A small encoder-decoder image transcriber, trained from scratch.
Model: 6.25M parameters, 48-pixel images, encoder arch mobilenet_v2, encoder depths [2, 5, 2], decoder width 192, decoder layers 6, decoder activation geglu.
Training: adamw at rate 0.002, 14700 steps, batches of 128.
Data: trained on numbers of one to four digits printed on busy colour backdrops, 12.8 epochs.
Rows from block 4 of the image encoder of a small encoder-decoder image transcriber, named by matrix and row number. Rows with one number belong to one channel. Each number is 500 + 40 x the weight over its row's rms, rounded and kept within 0 to 999. All counts start at 0. Numbers have three digits each.
After each channel's rows are labels from the 100 images, of 14976, where the channel reaches its highest value: "lies over" is the class under the peak. Only what is clearly more common there than usual is listed. The data: numbers of one to four digits printed on busy colour backdrops.
# convs0: expand pointwise conv (encoder.blocks.4.convs.0.weight, 384x64x1x1), inputs 0-63
# convs1: depthwise 5x5 conv (encoder.blocks.4.convs.1.weight, 384x1x5x5), a 5x5 kernel
# convs2: project pointwise conv (encoder.blocks.4.convs.2.weight, 64x384x1x1, transposed), outputs 0-63

convs0.112:498524526487500528475459549473436461549484446463456442521527511514520485510548515592509540491506482487486586608551489485465463523516493561581475520501450407475462530471466466513500428512528527
convs1.112:473434469488506503595557494508484579547507517466487546472422484492517486467
convs2.112:491536449526466465514524436411521432567520530527535465496498485536471553499544501548560498446494418443485485476447531508473494533476519479433471479469544550439543448492450425477427495484500472
lies over: digit 1

convs0.9:501464433528489490471470519432495473452461461488538499413517525486557515486518551512548497482432467456456537443450462445472484470495508498532487503492437404407520420508514432474468444485507509
convs1.9:501509475486489483433464508470455394416540492482427475517505510518547513516
convs2.9:494527496537457502462468484487511500426455566500558518516429548510450493430526421511539446464509463494537548407534416438570525533458493519486465437495536492508527480533510506473491469569497461
lies over: digit 6

convs0.226:500500506497434587453508549474536536452444544504459478419477458445537477505497504561502513428484408477512544505461432477498464480460480463538495533472450418508486449461542475512489457512574503
convs1.226:537530534510529540534507446469521468488441401514547555474473538547557504481
convs2.226:464461523459516496502568468519517474524503487509408521489555464507506540569490511493443582525477562485445396528505554626470453499504494471535488500502513526533482512506546475590492525468514489
lies over: digit 8

convs0.1:430496523536506499482497468500477427497537540475471518472475429413516549530507541544426547501545517495486444482471512561494520555516493472476510511576554574444519470577482468500446486446418488
convs1.1:481444465488419546486474490482560504466558564487521480515545425449475475492
convs2.1:474515510459544516516483480433580473499520493480489485531550489586488483567456461501526557482516451401458445499537485495453485535432465504458455427513435536489488422466512471484454491541437494
lies over: digit 2; digit 3

convs0.261:517525477527532459517532478557529449559448499543482504550478472505464508443503484481485535467549538559423498555532582454499469516584441482432549484540474587439512485500539508482433517549497483
convs1.261:450419532539495493481554450435453517497446480435521490445448478523476480493
convs2.261:525452621487502546514551559507450530512505496539493503461536510447535480471504538495459492542492516559510502547518447472479490478551500426531477527614480582526547506543547517514494563549501551
lies over: digit 6

convs0.59:449542509490441540481550448477548518477487585523547463509507458479453516524540494568589612534483478438501493525513502523512512459456532514504410531513504438522494459488548495474438439490479467
convs1.59:527527549534509511534566502504493466449470527503465372508467534510456483459
convs2.59:562495532445550490526437532420567542470476465441549501528461562588506462461473442485573490471540468525529557543518468491431540472477418547534498491466506492532483496506485536469534470521537491
lies over: digit 6

convs0.283:525546505437519503502457552467455486574505441493460458569525513523539506505481495556509506506539474519517566581552496514477516526522529579540480528480443429511407574472473508524540426513487552
convs1.283:465420466492523456513485496521511582546432517496574548477512520554521539485
convs2.283:568526484485461505535508457411561489518460534504541434446472446501476463492542509513479501466494456429504514480523491498461477526457461504493451448519506508402576425520471433485403495496491457
lies over: digit 1

convs0.74:568499461536558487434510532537507486533453513534500478410552468461532428478500587494440455546456436501486494457458503493499475411530509506458526562535472489463516437529542496515518522421482489
convs1.74:475444494470474455472541506417511539537437466545501423467526495447461528515
convs2.74:478530449499496453519481514431542549555527512497475427494449429451443513543479511527409469559507578483566541561521585500512466495535507505458493556466539531447547451521468491482496500450485514
lies over: digit 4

convs0.51:511524544475520528460513496524504589524480546536584467510524481509477451490449493435571547524527500513583525520539472472548546446454536529484443527507517521608461499475524543464541560493437469
convs1.51:395485436455517518558573513496484521572502524510453496490484513494452506539
convs2.51:525481483504461472555518501549505444552589519473505520565519498531508581492598493533510454559411512517434488515438486494450536474533514490433490501523487518482437589549499491509523447492547511
lies over: digit 0

convs0.207:499518504504534534430447543432473504536432460513474523575526531556522493501524465600508493493548494502522544530560503504485521575525512560574487517506447416438508481462484447539473502545452541
convs1.207:557518520501513556578524420409501527495449437487495465483497472501495526530
convs2.207:505489392539458454504491524456551432514516471458592506499427493519485493484485440523501538539516433474484525486461498474505490463465472555457462513421566480461447482547462559491516447461562485
lies over: digit 1

convs0.247:454492603545544566455454482484515546455454575520499532485532518484524440556516552518546496491472518457519491522507507527456553460528474473496508513582475475499552450500534430454410492528437479
convs1.247:507541506466499474479402462507476569573452507511581521451478465487496486486
convs2.247:482448468574430573505535500541560473553522542512541550511491498541510538523558483497479538544449520456454473452539486528491517509442500470470411419507482524472569463535511453549446499549485452
lies over: digit 8

convs0.239:474487499532496482453476546489392452520515476465483432420527463434513542486555598581460506521487485514496571556494509492508491526507551512535464513484434464444473507486439437493473462458521483
convs1.239:477469505468500556476480489518559595471504501486511464495475443419437444477
convs2.239:527539527436461455584563418467501463542524504501474430494521473524490541519583519534512453476462524441480469539500569534488460536516506457460463481521591531442526525498437438498449494521482490
lies over: digit 3

convs0.86:489504477491492521482474579454501530575460453537486472546485502512482528469488480548545575514530453546507574602556530500510521488524505577574458551456426421517455480462513494503484454523528509
convs1.86:452514509480498444532530465479548605604525525505526533484517489531481471515
convs2.86:536524495521481443545448468496511443532531497502515447476459518504441447459532498542533431446490421523518518482410509460517488505523467464393521464505521475467509544497420472436448437458537472
lies over: digit 1